From a checkpoint of a small image classifier.
Model: 7.38M parameters, 48-pixel images, depths [4, 9, 4], widths [64, 128, 256].
Training: 16500 steps, held-out accuracy 100%.
Data: trained on cartoon faces, 203450 training examples, 20.8 epochs.
Rows from block 13 of a small image classifier, named by matrix and row number. Rows with one number belong to one channel. Each number is 200 + 40 x the weight over its row's rms, rounded and kept within 0 to 999. All counts start at 0.
After each channel's rows are labels from the 100 images, of 14848, where the channel reaches its highest value: "peak at" is the part of the image that holds the peak. Only what is clearly more common there than usual is listed. The data: cartoon faces.
# convs0: first 3x3 conv, stride 2 (model.blocks.13.convs.0.weight, 256x128x3x3, each kernel summed), inputs 0-127
# convs1: second 3x3 conv (model.blocks.13.convs.1.weight, 256x256x3x3, transposed, each kernel summed), outputs 0-127

convs0.199,216,231,214,218,204,235,320,200,297,244,251,246,207,178,108,202,177,202,232,198,214,175,206,237,215,175,210,181,225,248,221,235,202,232,200,230,217,227,269,219,236,201,246,212,241,224,245,212,247,282,214,254,275,250,200,210,261,271,220,207,110,245,278,246,213,216,164,213,198,249,229,251,217,208,238,249,228,247,255,197,246,180,205,212,209,264,266,226,151,122,231,236,267,209,189,216,217,259,160,238,217,231,220,239,208,236,239,268,192,174,88,175,139,232,227,192,201,206,207,252,209,210,207,207,189,241,212,236
convs1.199,215,240,204,173,198,204,193,234,163,204,174,140,188,230,144,245,205,278,200,224,205,274,223,196,192,240,200,204,166,205,223,196,177,166,161,206,222,179,126,248,220,177,228,177,187,216,212,177,211,272,164,184,170,188,142,257,210,107,200,135,221,147,225,234,165,166,173,238,199,116,263,178,209,232,296,219,199,156,198,239,204,191,159,223,141,230,196,146,181,181,245,173,165,219,188,202,218,216,260,178,216,144,176,174,225,217,311,207,151,181,170,180,242,240,236,226,195,255,174,186,207,243,250,228,252,209,207,216
peak at: top centre

convs0.130,209,235,239,242,219,296,241,218,255,225,241,263,223,194,126,209,211,208,231,208,240,168,201,224,264,197,209,184,248,226,219,241,220,287,231,234,237,272,187,270,249,223,258,236,196,243,265,244,237,261,246,259,231,239,184,214,248,225,249,203,146,243,250,204,235,188,156,219,202,231,278,246,218,254,234,250,229,237,252,185,271,194,238,204,234,227,240,292,171,134,213,249,273,227,225,237,217,253,138,239,227,248,230,225,251,239,241,246,207,187,156,158,155,225,225,222,191,211,220,216,242,228,251,189,236,212,204,219
convs1.130,213,241,203,175,224,226,169,234,159,220,148,196,180,219,157,246,204,234,200,220,194,188,242,168,237,259,279,158,167,191,254,239,163,159,168,264,154,172,122,221,238,191,219,149,202,220,248,210,171,239,199,241,172,237,141,265,249,163,226,98,228,249,244,202,195,169,208,214,219,152,237,194,206,211,256,208,264,160,198,244,227,204,145,150,168,237,186,160,152,153,163,236,216,222,148,222,197,227,235,176,203,158,190,160,246,222,272,192,172,173,149,158,256,245,247,267,212,243,185,175,180,221,269,238,258,213,246,127
peak at: top centre

convs0.227,276,287,155,243,277,154,184,163,183,182,171,253,177,212,272,189,206,213,198,148,215,188,190,196,184,203,164,195,187,162,193,169,166,162,202,184,207,143,185,281,150,156,136,201,154,202,316,127,163,149,139,182,170,213,137,156,161,175,179,183,257,181,240,210,250,210,193,184,147,151,165,191,202,189,134,173,213,193,145,201,262,194,269,202,249,159,225,164,230,232,166,237,190,218,157,196,285,176,197,226,145,282,194,190,176,197,181,219,201,195,242,191,200,204,165,235,140,194,340,183,173,167,151,187,143,193,191,186
convs1.227,239,276,178,204,176,199,217,222,160,201,121,181,187,177,196,217,223,255,187,191,161,218,257,195,229,157,235,213,189,217,236,216,207,184,156,234,175,144,189,172,192,196,257,241,201,199,210,192,175,269,206,166,197,209,192,198,175,160,231,180,227,221,206,220,213,131,192,182,173,142,238,187,202,207,223,194,256,119,200,256,200,175,131,171,139,255,203,158,163,186,157,219,192,232,102,238,202,199,246,218,180,115,202,173,248,210,360,198,128,178,192,155,242,290,188,176,232,267,199,191,175,250,279,255,213,238,220,186
peak at: bottom centre; centre

convs0.112,182,194,181,192,190,173,131,180,177,188,200,196,191,128,95,184,177,201,194,249,196,198,212,208,169,185,194,194,167,191,169,154,195,183,172,205,194,156,188,193,204,186,183,198,212,195,207,181,188,188,199,172,185,192,189,170,187,185,209,210,26,199,181,164,186,170,208,169,212,191,167,192,237,180,293,175,206,184,172,189,190,175,180,208,187,196,212,167,85,36,168,192,185,196,202,193,178,184,83,207,204,192,209,191,186,197,170,188,218,174,53,183,52,184,213,220,138,214,202,189,156,235,163,201,162,215,228,184
convs1.112,192,183,144,221,161,194,245,141,229,187,264,198,250,170,264,158,189,170,202,169,209,141,119,228,147,189,172,213,180,177,169,148,250,233,226,183,210,219,217,187,173,212,162,231,237,177,159,238,219,159,196,186,239,156,212,131,183,229,153,246,161,158,167,188,198,248,221,179,211,263,160,225,194,136,179,180,151,256,212,181,166,211,274,229,259,164,226,246,215,242,263,164,155,132,188,182,210,159,124,233,209,239,185,248,157,174,84,214,276,257,246,251,161,170,181,164,170,191,208,207,211,140,149,181,167,174,164,247
peak at: centre

convs0.197,171,221,194,198,189,210,225,177,277,209,181,231,174,138,95,200,254,264,292,173,203,199,159,189,150,187,182,207,180,215,183,237,198,221,149,209,207,187,268,215,162,186,210,212,214,183,220,150,196,216,181,174,206,160,211,181,211,223,192,199,11,185,198,202,163,233,165,200,194,223,189,172,186,167,282,164,212,220,224,207,192,186,159,200,182,198,225,210,158,184,224,168,157,187,178,209,196,178,110,215,137,194,164,230,162,191,207,187,120,132,78,226,44,209,212,166,175,231,207,202,184,247,184,233,176,215,195,248
convs1.197,190,155,194,247,166,160,232,173,249,169,238,146,232,136,221,153,191,153,204,145,206,146,192,185,157,145,165,235,206,142,156,195,212,250,271,191,232,283,279,153,148,251,197,228,239,197,165,203,226,160,230,184,278,202,263,146,160,291,205,250,160,211,178,244,200,223,241,152,222,216,126,261,214,148,176,210,186,246,203,152,153,188,225,198,233,192,213,279,230,240,207,177,184,167,239,161,210,172,178,208,189,239,195,213,175,180,155,247,237,218,224,251,152,121,145,160,160,122,222,245,224,142,160,126,134,148,205,184
peak at: middle right; centre

convs0.201,169,201,209,209,207,191,196,178,140,161,219,237,237,201,109,199,201,230,232,231,226,191,144,243,235,197,187,202,171,214,162,144,194,185,168,168,153,168,231,184,245,158,150,154,169,227,228,171,157,154,136,273,141,196,202,241,158,150,228,177,47,234,270,179,204,172,183,144,162,146,190,267,234,160,261,248,233,162,154,224,224,190,218,200,200,124,216,162,195,249,202,184,272,154,153,177,265,175,179,195,227,230,153,193,161,183,166,231,142,152,79,220,149,233,166,155,262,198,193,210,178,249,182,209,161,191,179,203
convs1.201,228,223,199,266,190,163,252,139,167,237,161,231,212,143,229,223,214,187,176,154,187,188,192,241,221,153,117,236,208,229,132,147,275,168,141,110,226,169,257,98,214,214,203,285,192,237,198,220,207,251,271,122,234,179,228,178,153,205,144,227,262,188,101,158,205,179,225,126,204,191,191,193,198,154,167,221,219,152,190,223,170,184,159,210,181,234,222,237,268,171,223,236,224,183,214,272,202,134,188,269,195,150,174,205,149,225,294,200,170,250,195,216,212,237,70,147,225,176,216,249,214,178,207,250,243,192,225,232
peak at: centre; middle right

convs0.223,173,169,151,191,193,223,194,163,153,155,213,199,193,246,225,227,197,179,201,267,200,200,207,245,209,199,165,224,144,239,218,178,251,217,172,184,160,177,196,190,249,175,91,166,173,223,168,41,192,56,136,193,204,158,285,233,102,181,244,198,191,150,219,184,177,181,185,187,138,150,206,216,230,168,184,186,234,202,41,203,179,178,160,203,201,170,175,239,224,236,211,179,184,182,159,205,221,133,197,162,230,186,163,181,151,201,192,196,178,189,220,219,191,206,190,159,234,200,200,198,134,184,143,215,130,217,201,197
convs1.223,248,217,220,196,211,212,231,165,115,288,112,217,168,240,186,232,211,193,164,191,148,125,270,258,175,195,212,180,186,191,153,215,266,139,197,185,230,184,167,209,200,203,211,191,197,208,190,213,150,290,245,242,190,157,140,223,215,224,160,264,282,167,221,182,193,141,190,150,192,145,208,198,240,122,218,200,289,161,137,229,187,183,153,190,215,224,191,143,174,138,241,208,215,219,227,267,179,135,213,255,205,218,154,205,275,193,296,223,140,220,235,137,182,208,178,190,246,119,183,216,250,222,248,265,266,226,252,213
peak at: centre

convs0.56,191,191,193,210,222,271,221,214,187,166,206,218,258,188,118,195,205,193,202,207,239,152,199,231,257,189,204,184,287,215,199,186,221,263,241,216,195,231,178,217,232,207,302,187,203,235,220,270,218,176,255,258,208,332,179,201,167,197,237,219,121,252,255,207,242,170,137,178,216,195,269,247,205,288,174,242,194,208,249,181,220,212,206,191,221,213,213,259,143,140,205,215,284,254,243,194,203,284,124,218,223,223,246,227,262,221,194,289,203,180,116,164,182,224,234,200,199,197,164,214,261,182,244,212,264,215,189,184
convs1.56,212,268,223,197,217,206,178,221,169,229,198,210,187,216,197,257,197,182,200,200,170,160,212,158,224,204,196,193,159,196,247,254,172,139,146,190,235,146,102,206,257,194,179,209,205,225,256,188,182,309,205,196,164,231,113,274,237,111,242,96,244,233,234,191,175,189,199,187,215,239,244,216,230,198,163,203,181,190,187,190,250,220,158,194,183,302,194,202,198,132,182,210,187,228,169,189,168,242,254,185,218,113,164,183,177,221,315,202,193,193,153,182,266,227,191,226,244,246,175,202,182,252,183,225,288,181,223,137
peak at: middle left

convs0.239,208,175,198,215,189,144,229,208,164,162,263,217,198,169,154,172,207,147,133,165,159,166,211,230,262,180,207,180,178,171,198,184,166,138,188,212,161,218,167,152,279,169,155,170,178,199,179,147,161,147,208,265,215,342,216,219,148,177,192,199,154,249,268,209,174,162,174,188,161,185,146,261,163,195,144,305,169,190,154,203,204,223,221,181,207,205,201,155,129,114,181,201,293,207,173,170,206,170,125,192,268,248,209,220,204,200,199,308,227,197,194,190,113,235,128,179,234,186,193,225,187,203,214,176,180,168,190,166
convs1.239,202,202,199,192,225,197,219,195,152,265,189,257,194,220,219,278,184,194,205,194,219,247,203,221,221,217,192,185,234,205,158,162,242,115,172,205,153,141,74,206,264,199,155,181,185,195,250,205,190,133,200,187,170,220,102,293,227,68,159,149,258,159,176,164,169,194,188,199,197,196,250,182,161,198,197,208,221,158,220,208,183,206,168,199,200,115,205,154,195,131,231,237,237,160,146,215,181,183,174,225,207,270,240,203,185,202,181,183,145,246,184,189,235,250,210,234,195,291,194,203,212,188,227,240,304,218,211,232
peak at: bottom right

convs0.212,201,135,215,189,182,179,152,198,161,184,201,187,187,202,85,189,190,203,212,167,170,191,149,202,171,198,188,208,143,210,177,200,224,168,180,192,215,156,240,144,191,220,198,178,199,162,163,153,161,178,145,175,175,142,234,200,180,180,191,174,0,188,178,192,161,183,195,167,177,180,170,196,205,180,263,162,187,173,178,217,184,193,198,191,201,180,181,202,136,134,200,176,178,163,194,183,169,182,163,219,179,195,135,185,160,166,167,174,148,155,43,221,49,202,228,174,171,203,219,209,163,232,167,222,140,201,184,183
convs1.212,199,173,177,251,147,166,276,140,244,183,243,168,239,113,232,162,195,145,199,135,197,161,120,232,153,155,175,265,184,177,191,146,222,228,218,183,202,220,247,146,171,235,148,256,218,202,145,234,222,207,242,174,244,173,234,138,163,277,170,271,176,165,191,226,205,216,219,176,202,227,139,235,223,140,169,217,126,250,196,176,182,182,238,237,233,187,227,268,224,223,264,208,190,159,232,193,203,143,147,239,189,200,165,269,149,168,171,226,258,261,248,235,160,172,143,152,202,153,220,234,229,196,145,167,155,165,169,232
peak at: centre

convs0.237,180,201,196,226,228,179,232,209,215,143,164,209,198,113,164,224,167,186,170,197,179,183,221,209,136,191,205,190,194,238,169,137,189,174,152,159,141,187,215,179,209,138,203,133,212,153,206,176,181,201,200,174,201,136,197,184,173,210,166,178,70,212,190,245,187,227,205,160,187,194,174,202,221,154,281,181,185,166,207,215,178,174,229,200,209,222,219,177,76,96,159,185,170,188,218,160,208,156,73,213,195,219,184,212,197,203,198,187,232,160,47,193,59,208,204,185,152,177,246,185,136,213,183,192,199,217,209,228
convs1.237,211,169,169,236,173,171,269,173,246,181,234,165,232,144,259,166,193,143,214,167,176,192,138,236,144,151,187,210,166,182,172,156,242,227,257,184,201,247,267,190,160,193,180,251,231,192,138,220,249,145,196,167,237,154,240,125,181,232,160,263,163,148,191,230,207,224,219,203,185,234,170,217,209,161,179,208,129,228,210,182,169,180,239,255,237,137,216,242,217,222,291,164,163,159,251,197,210,171,134,230,189,255,170,238,166,181,150,226,265,224,238,259,147,193,189,177,157,164,206,210,199,144,149,143,136,171,174,258
peak at: middle right; centre

convs0.191,234,239,237,252,198,196,255,220,258,215,257,255,194,176,117,184,194,202,240,142,224,157,215,221,258,168,217,176,203,201,211,267,170,191,193,239,216,257,202,238,257,231,202,208,208,200,264,208,198,260,210,284,239,304,190,205,237,230,211,205,136,250,288,205,206,202,166,225,193,229,187,249,197,205,235,286,219,232,245,196,279,205,242,202,234,233,252,191,134,136,186,244,286,194,184,215,222,223,139,232,265,273,221,234,214,230,250,308,222,178,162,166,113,246,172,238,217,202,213,224,232,240,236,177,200,184,214,217
convs1.191,205,181,237,185,219,202,196,208,138,255,156,201,205,209,171,279,197,254,193,224,224,220,241,220,199,242,237,169,206,203,198,159,219,115,157,233,148,170,119,226,241,189,223,173,179,217,237,163,176,170,195,201,174,195,142,281,252,126,157,140,255,134,201,192,169,154,208,211,202,129,233,179,206,175,263,225,239,155,209,233,183,200,153,208,155,152,218,122,160,134,254,197,212,164,178,219,210,182,190,242,201,236,218,187,221,224,237,203,149,218,185,164,257,228,249,260,175,233,200,191,215,190,271,223,288,225,206,244
peak at: top right; top left

convs0.99,192,229,219,201,222,194,324,227,297,172,188,213,229,212,129,187,216,200,209,182,227,169,229,167,185,208,197,150,296,276,228,218,209,196,218,192,180,202,241,184,159,210,270,154,212,172,210,282,249,222,244,174,309,274,184,244,207,270,163,179,117,179,196,283,229,213,137,233,237,267,208,164,176,232,208,175,211,235,289,176,225,205,200,214,207,257,211,194,165,115,243,238,166,252,209,180,197,272,184,215,191,199,262,268,244,229,222,224,186,156,147,164,150,204,220,183,184,175,175,208,250,184,231,203,246,207,224,220
convs1.99,197,253,218,182,144,183,198,187,185,152,189,184,196,221,168,155,177,247,218,224,200,279,189,192,195,220,144,235,209,207,234,216,145,237,164,162,238,187,186,264,182,159,237,146,192,194,155,161,234,316,134,188,185,170,186,159,172,256,246,263,178,148,206,175,157,182,180,244,199,178,244,197,249,238,202,229,167,245,188,218,241,205,224,210,176,334,206,175,236,232,211,215,187,241,212,138,177,215,250,173,208,75,194,203,187,206,282,187,199,201,200,234,199,182,239,149,233,210,193,186,165,270,223,196,149,188,146,234
peak at: top right

convs0.198,182,200,265,211,217,304,229,227,246,220,236,220,238,184,115,191,205,218,235,201,221,156,189,223,261,196,202,197,261,216,222,232,217,294,219,221,229,282,182,237,249,236,276,229,185,238,224,269,219,258,249,261,210,268,179,220,243,210,244,209,158,246,242,192,231,172,145,228,200,235,286,245,199,252,216,246,196,229,265,180,230,194,214,201,218,224,208,287,141,143,192,208,281,238,235,231,205,289,138,204,231,213,248,226,260,225,236,267,209,191,132,168,153,218,217,209,194,205,184,211,253,199,263,203,255,219,197,219
convs1.198,204,244,212,185,211,210,154,244,160,216,155,187,190,223,138,255,203,238,205,200,193,173,240,147,229,217,222,178,158,176,250,259,164,144,174,220,226,177,103,218,241,186,239,201,194,222,256,209,173,279,192,198,165,255,122,257,228,151,231,87,241,262,242,204,171,173,208,196,217,143,246,194,218,202,256,208,230,161,204,243,243,208,145,153,163,275,188,154,185,135,163,218,178,226,146,216,201,253,256,170,216,134,196,160,213,226,298,200,180,172,141,178,243,224,215,244,219,223,194,183,185,223,268,248,264,208,259,108
peak at: top centre

convs0.118,164,185,196,246,235,147,145,188,165,119,160,235,167,193,169,195,171,196,191,203,193,198,212,195,151,187,191,206,159,198,170,146,187,151,154,169,117,177,202,169,208,164,127,114,167,161,210,152,155,200,167,147,171,145,215,165,184,196,159,198,108,152,200,228,150,241,211,177,162,168,149,173,260,141,228,156,208,127,191,229,202,143,227,203,204,180,237,141,113,135,172,199,142,183,161,148,232,131,104,164,179,204,187,186,189,167,205,186,211,185,84,215,102,179,160,194,198,187,215,170,122,172,148,189,206,204,215,248
convs1.118,184,196,189,247,179,202,240,148,263,171,252,190,244,141,262,158,204,132,215,185,189,174,127,248,132,194,182,179,171,179,200,156,213,249,241,184,207,228,275,190,152,217,159,243,236,183,139,207,228,192,208,184,211,150,249,133,192,223,178,261,141,121,210,220,204,232,214,188,207,260,175,232,201,143,163,204,114,270,198,208,203,170,299,272,238,190,224,234,213,236,267,161,199,151,230,170,202,179,175,259,196,204,168,231,163,154,123,189,287,206,226,256,167,176,179,180,175,137,194,221,217,161,154,177,145,178,140,259
peak at: centre

convs0.38,215,251,237,245,223,291,271,220,259,236,236,256,210,180,124,218,192,214,210,203,228,166,215,229,241,202,210,194,233,244,227,262,209,283,220,241,250,273,208,276,256,219,246,240,208,230,273,227,242,261,245,246,247,208,192,207,242,228,244,210,153,231,243,215,225,198,183,226,205,243,274,245,207,223,239,245,224,251,242,188,268,178,248,197,236,238,240,279,152,131,213,245,258,219,213,236,237,243,132,235,228,252,243,228,256,235,265,229,228,192,140,162,160,222,237,230,207,204,232,219,247,234,244,190,229,208,213,235
convs1.38,211,258,204,171,223,221,162,235,159,216,160,176,177,215,158,250,207,242,191,227,208,216,233,172,224,271,266,152,165,190,248,228,155,152,169,264,144,175,142,228,226,177,231,138,189,226,248,210,174,233,181,235,180,235,162,261,228,162,217,115,220,247,246,212,204,162,199,232,198,139,241,192,195,206,260,222,252,161,202,250,228,186,139,151,152,221,183,140,161,160,161,253,244,223,166,218,205,235,231,162,209,165,193,167,237,216,259,181,177,179,154,155,241,240,251,273,212,259,180,171,187,220,276,233,258,229,241,141
peak at: top centre; centre

convs0.142,231,275,161,164,284,152,134,179,168,150,179,198,180,213,238,176,186,200,189,160,187,199,184,188,227,187,195,182,186,134,198,166,170,172,202,160,210,181,151,250,172,203,154,159,164,212,303,139,160,122,163,207,130,234,121,186,134,169,173,182,212,218,238,164,243,157,212,188,148,142,166,235,167,197,127,201,174,186,156,171,179,188,241,206,233,128,173,139,181,187,137,150,267,151,159,181,304,186,172,189,161,252,209,195,200,181,158,226,216,187,202,198,160,212,150,266,183,188,320,200,179,122,186,188,156,184,180,167
convs1.142,229,235,190,217,164,167,202,201,161,199,171,189,198,181,197,200,224,265,174,173,175,209,231,173,197,154,178,224,199,199,176,227,229,208,170,174,225,165,224,146,179,202,258,260,216,197,182,182,178,247,233,158,218,224,197,148,147,166,229,154,233,256,184,194,213,151,209,160,194,147,227,198,197,203,230,203,229,117,205,253,175,178,127,174,113,237,190,158,203,215,166,184,176,247,114,211,206,209,214,199,195,144,200,175,210,213,354,209,89,206,182,193,237,307,163,144,210,242,190,216,199,266,261,251,202,212,223,171
peak at: top centre; bottom centre

convs0.34,158,160,136,152,160,263,200,117,199,140,191,154,211,192,132,193,165,153,173,201,160,201,200,230,205,175,188,201,171,233,163,133,249,245,140,195,163,75,248,161,198,188,122,147,229,220,129,206,228,196,124,158,247,198,261,244,182,200,216,183,196,177,196,222,151,204,215,155,197,187,241,218,233,164,206,162,193,166,164,186,140,192,79,199,120,182,186,203,175,187,223,171,221,168,153,154,167,184,158,161,214,142,178,189,157,197,137,183,182,204,132,174,199,199,255,148,214,217,120,197,137,176,114,235,169,181,212,186
convs1.34,190,190,239,212,191,193,230,152,193,210,219,176,268,214,201,183,160,174,219,179,212,210,194,178,159,194,143,206,138,149,133,131,228,188,156,158,310,188,198,222,166,214,173,203,197,261,164,171,254,183,203,222,162,131,217,227,199,165,160,242,218,230,180,164,171,216,227,182,233,228,222,240,277,153,102,211,237,213,195,143,199,182,224,223,233,253,229,221,203,226,281,126,155,155,201,212,235,127,191,207,204,127,139,213,181,194,143,267,207,255,238,247,152,189,192,183,143,198,166,231,223,158,122,178,192,146,242,168
peak at: middle right; middle left

convs0.160,138,146,264,205,216,262,174,231,248,179,214,214,239,170,96,185,198,198,210,200,204,195,194,189,222,174,193,179,262,186,210,218,206,258,254,182,208,188,140,199,160,245,273,222,168,193,195,254,207,261,235,193,207,268,230,205,244,207,186,207,140,167,196,170,222,154,120,205,184,269,279,199,175,275,98,182,193,222,234,146,200,200,148,193,193,194,186,253,161,82,199,201,201,278,219,225,180,283,138,185,194,199,281,210,260,211,220,233,180,180,142,146,144,187,275,177,192,196,150,177,275,176,219,214,253,193,198,198
convs1.160,201,292,212,205,188,206,169,213,201,181,183,202,203,184,171,165,193,216,225,189,187,154,229,154,200,186,195,212,198,205,267,257,147,229,168,199,239,169,222,204,197,192,210,210,208,204,199,181,188,374,204,199,200,231,231,173,189,223,255,182,197,262,230,195,176,200,198,186,208,170,204,218,205,209,218,192,182,205,202,216,265,214,171,161,170,382,193,185,217,199,158,213,181,251,196,169,179,259,263,160,211,35,208,180,180,202,378,186,219,179,185,219,228,189,185,201,253,161,200,204,181,270,250,214,166,194,220,127
peak at: top right; bottom right

convs0.80,198,220,251,209,211,289,308,246,280,201,191,215,214,224,114,192,211,213,219,177,220,164,200,178,214,209,193,188,267,273,240,233,213,283,207,217,192,262,202,224,177,244,259,193,200,207,216,266,268,226,259,195,272,233,165,238,220,264,198,205,166,193,195,279,214,217,156,248,209,237,281,190,189,240,192,189,202,248,278,170,211,189,202,208,219,258,207,278,155,110,261,227,198,247,230,213,194,254,159,188,190,205,280,257,260,246,254,218,187,188,137,181,143,186,233,188,173,176,180,188,263,175,248,194,232,222,222,229
convs1.80,185,287,194,171,196,210,140,241,211,161,170,157,180,235,161,156,188,241,221,222,227,259,227,137,236,253,188,193,174,176,249,270,134,235,189,198,208,195,199,240,206,166,244,153,201,207,242,202,203,295,145,203,186,236,205,186,187,244,263,170,179,275,222,209,173,191,185,240,211,178,220,201,234,226,215,227,196,228,198,235,244,210,171,152,173,316,178,156,218,223,143,256,240,259,181,141,205,236,251,111,195,107,187,161,200,220,256,148,197,172,161,200,200,191,245,217,229,218,210,179,171,247,261,210,142,207,209,109
peak at: top centre; top right

convs0.150,186,217,236,231,217,270,304,259,244,192,199,216,244,210,109,207,205,221,196,203,226,162,221,197,209,208,212,183,276,285,246,224,223,257,230,205,202,271,218,222,199,218,271,204,211,194,233,278,255,235,279,200,279,253,215,229,225,222,186,218,150,188,228,275,229,175,135,238,220,247,271,212,182,250,176,197,214,239,261,180,230,200,218,198,227,250,208,250,152,139,242,255,209,252,234,203,200,249,120,202,193,226,280,250,283,236,258,215,191,187,133,157,159,203,224,196,203,179,171,188,256,168,248,207,255,203,209,201
convs1.150,199,295,172,182,212,215,156,212,198,161,167,179,168,227,180,145,183,213,209,223,210,255,197,156,224,232,163,206,187,199,250,249,154,243,169,187,204,172,188,221,226,169,209,173,185,213,239,189,213,315,156,195,182,208,191,170,184,228,252,180,177,250,207,207,182,196,158,229,181,184,248,179,206,224,198,219,178,232,180,241,266,206,190,163,163,322,182,144,230,221,153,294,282,250,185,159,176,250,242,119,214,78,181,183,170,213,297,117,217,178,173,222,211,221,222,202,259,231,197,190,159,271,280,226,150,228,192,149
peak at: bottom right; top right

convs0.151,76,112,240,162,133,243,122,181,197,178,260,165,182,232,194,203,178,169,179,212,183,193,189,187,197,193,201,215,133,188,220,292,220,244,190,191,220,178,126,156,183,283,124,182,166,222,142,236,209,227,153,156,191,221,232,258,252,230,214,190,246,154,184,148,119,197,192,245,156,232,247,149,230,186,92,181,207,231,208,189,166,206,108,199,174,139,144,233,214,212,221,154,125,196,173,204,164,201,254,192,191,158,221,184,163,203,222,207,156,195,245,170,217,185,213,156,270,223,142,223,168,162,155,227,173,222,175,223
convs1.151,231,123,237,179,186,173,175,188,183,257,189,141,212,209,109,211,197,203,205,203,212,156,275,171,248,208,187,208,228,145,138,202,155,220,198,149,293,241,245,224,197,190,261,125,209,244,221,159,201,177,206,253,200,248,246,227,144,239,203,193,287,308,182,214,203,150,211,193,237,161,174,245,210,163,144,204,338,179,194,208,149,188,121,150,281,179,159,203,223,167,160,157,168,190,161,228,222,191,274,130,194,241,181,182,291,249,168,236,142,206,153,239,214,181,212,192,190,166,199,230,235,201,187,220,180,206,296,93
peak at: bottom centre